{"model": "image embedding model", "dataset": "small charts drawn from random numbers", "train_examples": 101725, "image_size": 32, "grayscale": true, "crop_scale_min": 1, "horizontal_flip": false, "targets": ["kind"], "num_classes": 14, "embedding_dim": 192, "arch": "gmlp", "norm": "layernorm", "mlp_ratio": 3, "patch_size": [4, 4], "conv_stem": false, "layers": 12, "width": 128, "am_softmax_margin": 0.1, "am_softmax_scale": 16, "residual_init": "zero_last", "optimizer": "adamw", "learning_rate": 0.0013, "beta1": 0.9, "beta2": 0.999, "eps": 1e-08, "max_steps": 21300, "batch_size": 64, "epochs": 13.4, "lr_schedule": "linear", "final_lr_fraction": 0, "warmup_steps": 2130, "weight_decay": 0.05}
Rows from block 5 of a small image embedding model, named by matrix and row number. Rows with one number belong to one neuron. Each number is 128 + 32 x the weight over its row's rms, rounded and kept within 0 to 255. All counts start at 0. Numbers have three digits each.
After each neuron's rows are labels from the 100 images, of 14976, where the neuron reaches its largest size: "responds to" is what is common among them. Only what is clearly more common there than usual is listed. The data: small charts drawn from random numbers. In brackets: how many of the 100, against the usual share in percent.
# u: gMLP up (value half) (model.blocks.5.mixer.u.weight, 192x128), inputs 0-127
# v: gMLP up (gate half) (model.blocks.5.mixer.v.weight, 192x128), inputs 0-127
# out: gMLP down (model.blocks.5.mixer.out.weight, 128x192, transposed), outputs 0-127

u.78:119131166191143077162088132139102124137104197095139178091083088131123110099150126177083128126096172128126137138078169134092125112155126094129151089131152155135154151136106151152108155092166077130182186135105107097104128120137106255126108108094086126124139093127101150102161114166143086131187134093120119194097126161118166082117186125103116129140105095074117099160121094166070117058127
v.78:143164145087173156139139128147054102135119090127080140109113110157105093193166173124118099129160104115109162157089111116134104152082137156152126082183055131091172124132128150123118165123101112140145097188165160074144182075073157166154089169081112118102143078129143132138156127147182102124118118091130072140066127158110175124189113124058130132094105137103137219136142152113182087114125
out.78:198135123182142103135129146143171158100095136107153160165135080122129162105174116183054158149120107107070092156152087104135132148170202138113074088145140090153079152146149112111109139099130063165147151128165099127099084127095086172117169102118090157099066055141118057136100170134146153151159145107198082139103131092153075108116155140125136116109139101123140117187107161105113171164099
responds to: pie chart (26 vs 7.2)

u.37:190155095116110098095136115087131118114092113147116177078167188181156180148105101144185101137178122168133139109102086067138151112081082144096138151089064106173124168145129124110089090159120127136168134120126039093173112144061074159140182159156127092104091094164158137084159136145105088174148153155172115106128187151115093133142167111098089121140150098129158122182095109133163114157119
v.37:152123058078138131156201152137158177155114083096125140119186166149087168084131104093173102098139120166168145201124119089104134105142042118086118118120093129158119124148074098143155084168109152140194111089087086134147070126088118111145183155142129094114084189131158115107120120141125148225160116140093134135161160138104116130135128158082154099129107152164152111156105086110110167167158
out.37:100122110151177112067096117163121133152167161180132106126118113149089160129137101088182179160120142180069135107233121123122132161083179163161134122116108153165140091170100119074138188083190167137183123128144141098097135141105127104096161081148118156123127108096139085156103119138082150114088146117094078121134170116127082201084110061124120145081127089134076120109138161179166135133112
responds to: peak in the middle (37 vs 13.1); lollipop chart (32 vs 7.2)

u.6:137176137127173156109070056113080093200102141113136158141167125121129128137131132173058120133167125108129148063113130120151145135135175113162143066141077129159186074152160134141089172160095082110084110191122096090141135096102139185114178109121113098111073074137135138113121163137146091117114168125106117175092101138125159137194115084068110117191165124102116110178094109084148085103128
v.6:143165136097151129159161163146117137129091163140115216105155181117131142140129177144083118068112157109095147171074148133121128141179129080091136109161109066112152156152107126108087098151073100098133144076130129116133148132115150100187138142080109017099060102101148185114135139189164168148158071130154132140135150185129169120120173136085097107101121147100131137102088070078124139088129
out.6:079087124108119129095102153122128150134096082144083130071137122162121078160141137129170139166134131111100051070108073195102154170107118222148126150095132125079145173162161129120109140093116159117138191141098197096128163225127143128108110097142084152172124170146143151125174066100098084140129103150111174103157126158106146095113083135140088133156160106112154155102121175188109125144129
responds to: peak in the middle (32 vs 13.1); line chart (25 vs 7.1)

u.13:171154143160149155181152147144107179159079078111105172112133076159153121213165091131110055102171161096118115107113147127157139181099115149148112134096076111108176101188097081136130174141134087152125111133116092069151154129054119189139110153120110092068120127131185145076097174127153102167120149116103097116112080124098147125154182085088118148168124104149124135191115127121078157098105
v.13:196187159145130120148110149130114095180098178089116206108121160134135190169161072146095143112074171163143091076053190169115130164106126107116137090086101151164149183138087124124103167179131153113116127173089099119152136167116126163131132139090093060116157139160117174089091127129160077135159120125136080137085144133093132123146167113157155127125146100043099115171116114124101095110105
out.13:141113154113141161102142129095127100182099105155102087113146118116094128083089125146101157124155092122151151091094127108111113084177144160152133124112166179142104106142158147151192155097125075120129146108142164169076140113141188168056119110089145182165172131117078129167134116155051143043068182144197198137196108078088153075124107139150116143143129095119096120151166129080109126139125
responds to: peak in the middle (31 vs 13.1)

u.51:111160168132168093165076132154146117173109174125106164095081057161074124161177104072124118170140162098093141136152147103134166188098171153125109105116115117122167118135122120133081130102099052133168159158128102108153142096085134207115110074102090153089161099104092105091120164134154073118133098114056054151098130165138137157165091120093130122128104116092150113107156137135144174091054
v.51:160138161125120104144192156193102137135082123126128138066178109140059100115193083137115144128113133095152090118124175110066107128103128121101141118114085102133117125137081165083081124123186137146122143094152159134110102142090102150148105123119078089091117125095172155118137153191063100174136122062189058156128160122130112117108157123118184053115076115079141100149140094133072085149168
out.51:111135118114194174064169092104168148113083112138144158168144098162136120117073170183094098095178063128099118149068107150153105084147108100126136145177148179172144148150179098131200104100090106078056131094117140131147123160151121161134141103123103118144080042166137122155104131123131114128118142155124171123157101075148153060145159090131097099147164076128195141131151142085123127112088
responds to: heat grid (83 vs 7.1)

u.146:171161118167138132159106150114158114111116145121171176157098096189146121160136132104061123153154117115148132082069120176197164180125193078103097127150132124134113162133157111148157158124131126157107104190143131129162103066112131198135115127091099118118159050131120071152124175177145042120140158146135123139061073153124165128138122122128116136174117076037130100140150164129133079107136
v.146:141116182142086126124148137136152143183080146054167174119094086115090128180157077157145096179092129073126133120095167104110137124108111185153175100139103157093139153104119158107165128112147093152184173143155158088098119126194142157120093125099132217121171126105152134098176093169138130146133144094184086177118120131109138101142205125070155115205080123117120128164157140154127097090130
out.146:110124143064109124118130083084143095183124127123142121155135200082166141109144234163175133104130114163087158124078115133151100128156107186091136110163110152121148076156188127162112113153081131106102185125150143133120136115150181114161128137133145125137115091144104123130133095128156167056115141144114145141166110161114131166160072049156026137087132171139109141125115107065154151067103
responds to: pie chart (93 vs 7.2)

u.94:127163152117163164106137096127095112175105103087109136074131128146109144126177102170105091111133149089065145125113109121141140134114155184137113090142115137136158086103127107136116196147161070129129150123141084085152167119128154222075160115166068138067143047127090137188104214122128083108127182118131074144127113097105178140164091094114107131106132090142119137207102130155109120150076
v.94:097090123072092119108145104087147150162157137108204097140115175106118115128131182110158087125086133113074114134161077159136116151122089142119121107136158094143131125142167111112025096170138133081110133081161093111130113187151156122181092164145171103118068131091235178120162114113165159170106133124142138132120155106131188099138142092124140104141107173168139142129080175058142176136124
out.94:177162161137158127144142091116144114202081103109130132101184140105103193116111115156137134125143151145129146069071151124130144124147181159176117094143153178175132071143110098187165164174095074101184171128118094171087096131134132171107161096116133135101128123142084114163095115192057127051103179116104148127149099103108090156158132113150085102087101100137058127160096087133087135111148
responds to: heat grid (56 vs 7.1)

u.187:119185133215141103160132128160162146102102186106109230107134082176202148126143118149074138157132164137087113114119148110106136105136147065083152116137138113166143146121099137093140151138149131125117204117119125123147134183122099202131195126115072095126114121130182141111111136152099092185197093098139124162079116153122119115117156139114111139151186076055129125120118120147098144086078
v.187:139168143098100135082169081143104062128100088130129129130075172126101111084156180135142105094103073149156133174041104139115150075152112141080131140201122141056133138107180140173146074116146118143117092150171139157124139073139173130168062130117169122140120088155100111140168116200182150077087127120145117137167149182121158134125092112120145112116040138135105144137173122156168111135128
out.187:188100075174103103114085126084191138109126160124224154143129110123190136072122099168117157117125068171096084121124064157163107199139173126094102089155142117129071181121154087154119095130110159084102139097135077094114064133158117145125165093148162194102108088185159073122137107146169126139166121173159108130111135108135089108153133109148127136160163130120129098149096159107110122143089
responds to: pie chart (41 vs 7.2); bar chart (26 vs 7)

u.184:131149157204159111156077106106172183135120144141177159119136136167132162118139186143158164144134196137085110061163062136136141127121167134111114096060082146153133117140126124121072120130143110084119149124121104069127098163150111202125161092135116094089103075106106059114117129158124098078197168139126063156084109128135131110137141103100124082189139073075155130131112117115118149060113
v.184:102126177166143147155186161195121135124148118143099089157118086116054122170154128126093205206050174115076141151148187125075102133076140123128105136096124132163178088157101147132093153123126095168132148108143169117117123149118122115078172111131112145097107145084130096149071192115111140137114126107111099174131109082173103199069108140187125063122117099144137112123131095138118166097133
out.184:168153103164125077143097108112138129114118183128121164141134173136087158128144126177100139170090119115092088114106123192126151173156169169096153066160175092133104136122124145079071121128125111151177133122120154141138081097115078139209093087116127100148149068137150075082101121177141114190126123120180081130125177142122087176041147122139119129077113154096084141167125198169137113170117
responds to: heat grid (54 vs 7.1); pie chart (45 vs 7.2)

u.134:092109176119130138161110128132151130139168098099121153155094055166162109132126120120162138123187158123131161146115130146128117130079154070132085161140132109122124152085134084163131143160082126103104087141095086104156172124142159094083146160105133172131160093149131143141116095111130066150169179171086127119100025117162205133187052115116150157198154080164165139105114122087136147071072
v.134:113105141112197151148114142156158144072125135155137121133153122122145118196128140083110153217113100086103102149163123159118141150147190109200100156089171088174126104112135144067096181104115114207106140133101169151160155163118111121058131070128086120152110157077137165134096113107124123131102117156128150092047074127147148049096070135154144126111142141140176124085155138142155177108115
out.134:094124099128172146148126095114136137114114086192137098171148127078199110135117187150134104115189138148114099099110119196159167165164165129111083087112152067153106156153129067111116191121170158182108128152120160149132124122113085063139145117109125076178063130103095123105106128118075193110087161139124119115122155106170120119145105090196102136165178119137126079092085132067171113150100
responds to: peak in the middle (31 vs 13.1); rising (30 vs 13)

u.42:147196128154186140133136108135128136178054122095099158152083099132087122108215123155092075139154197087129090122081133124152184159087142167126144089119093105149125115168166127138114134133142048118132119108124072086132116127135129197118135168109112101066113104153112169099117140140128055151185135130113124152128071137097161111145125072092133134193138070106126176177132132159092101146101
v.42:115120105202164146116042102090075137116081134111135151137063126096117192111143119210052117117121149100109083089115123133150106164141118131149083086125125177134135147111119110131119127122148111071148132103136075081115129126100101196068153103145092179100156164149117129117110147148151127055189160098214084158081139121120129118153105088094127131148155064092145152131114126123130107173126
out.42:109177163049105127104152155091135066175147082135108128082149124070105154115155107148123144115100108139134177128106153098139084076167075095097160161123169181165148078149144187203164090123178119106092165109075156137125103113146160150120144123121141143112129166142167150121091128154148157088109124121098175134204125166061124160141109131174098100075116159195102145145105101071126142099105
responds to: heat grid (50 vs 7.1); area chart (32 vs 7.2)

u.9:188140094106184123103151157118113148141049068174092169056155122137127090191175119189108079085170112088127161099132142127139137142161146125136135105155069103110197126149179140095090133135127107131079116139110106139137113112060129194151174135089079139082095153127128148131115181132117076114143140073139107168112155144116201129154148123093099073165152130093124164158089103114138148163116
v.9:119180165106103157059177106090073127141141115113080130153108134088068149135194083119149064091117126048100155093153161141132136156153127228171168164176111137111158062156173115111117137136111103146138109132155162148142107134100165132112075185126148122115160106131128114165127127149125142115096137095156131129101124111125148134101108090073138085102087157159141199158110169083191121187145
out.9:105091132119158139087079073120169134164109150165106128080171177082134167131122184132165135128173125115086090041121099180155103171124192187125169066115110088071168107154143155096113167114134150119160162153136194107111185146165138125112122045086093110162142141136102129127154105140089091073117138152125084141103162138098143122127107109157069126144164121109084163114114167164169104109123
responds to: heat grid (36 vs 7.1)

u.41:184184143147139151134078098127143101175043122095158107100158107097118138178119148138108082109117151103141099094136139165128191157115165118092091062155106075136175127135143150115114142165116067086147127133132124071128166121093151158106136147102151109077148102166107116089163134143130078131165159120135047166130121110120218157185132134079118149179096099092115165218118147140119162142127
v.41:124109167144125124162101134190091153079157193113122114121076109152146167138124147122115162169085165078093080058163099170106127133091179139166097165091144119089107111147085153195083183165141066097157173141098104126110156117151142127046160095189154114119178153105136143141114160141151159103130102055195136124044110150148120135120100168131134119108119147132135120167129099150156142093118
out.41:143081151089114146123121159168173138105180125150146103146161139162136123109096176074162168158105053148127152138182103100117111070124114072097123181123127146165143139100116188227123079130106173150116123132114102083103124078167127078205138139134153136154152107165173095138087114092159090143133116129165120172140135132167101142083077124083131085088105136157165144092167147093160135065093
responds to: heat grid (46 vs 7.1)

u.85:120088118068132180156179163106081115174169107127080119159120092123163117132100103102171126106159146140187136176095118110121144131067093090155103166134097124146146144101114103162149099149104141096121088107099117103143162101136209093094116175167148148125162149128119134167088130095148118153123165132072136114163056106142222150204057098124170202154120109154160093111133119102106094099132
v.85:070080089145164152128088150139110128109160118139111117162104113111214149120083137067158148126167142174162124109155133143098107129115141110140078183125154150104092180081113103177150157131124161100134104111101110135175164062155161081074142116154149142204159175134088120166106098096100121100117173172095164094099045108146127122142051114194138156101157140148163092079129111104146123101125
out.85:103080100148172137124082138106123139088106128185148155127136108153175104140107088082145110137192142132148113095083079185149158138105171143135098093125122120068104172154121078189179155126116177103092157156118116067134148096154161141117147077113109114192151126125118052181143098125158081086152154176113123136088118153141147108171101130164101153179177093110162104083118133101154062090067
responds to: peak in the middle (30 vs 13.1); stacked bars (28 vs 7.4)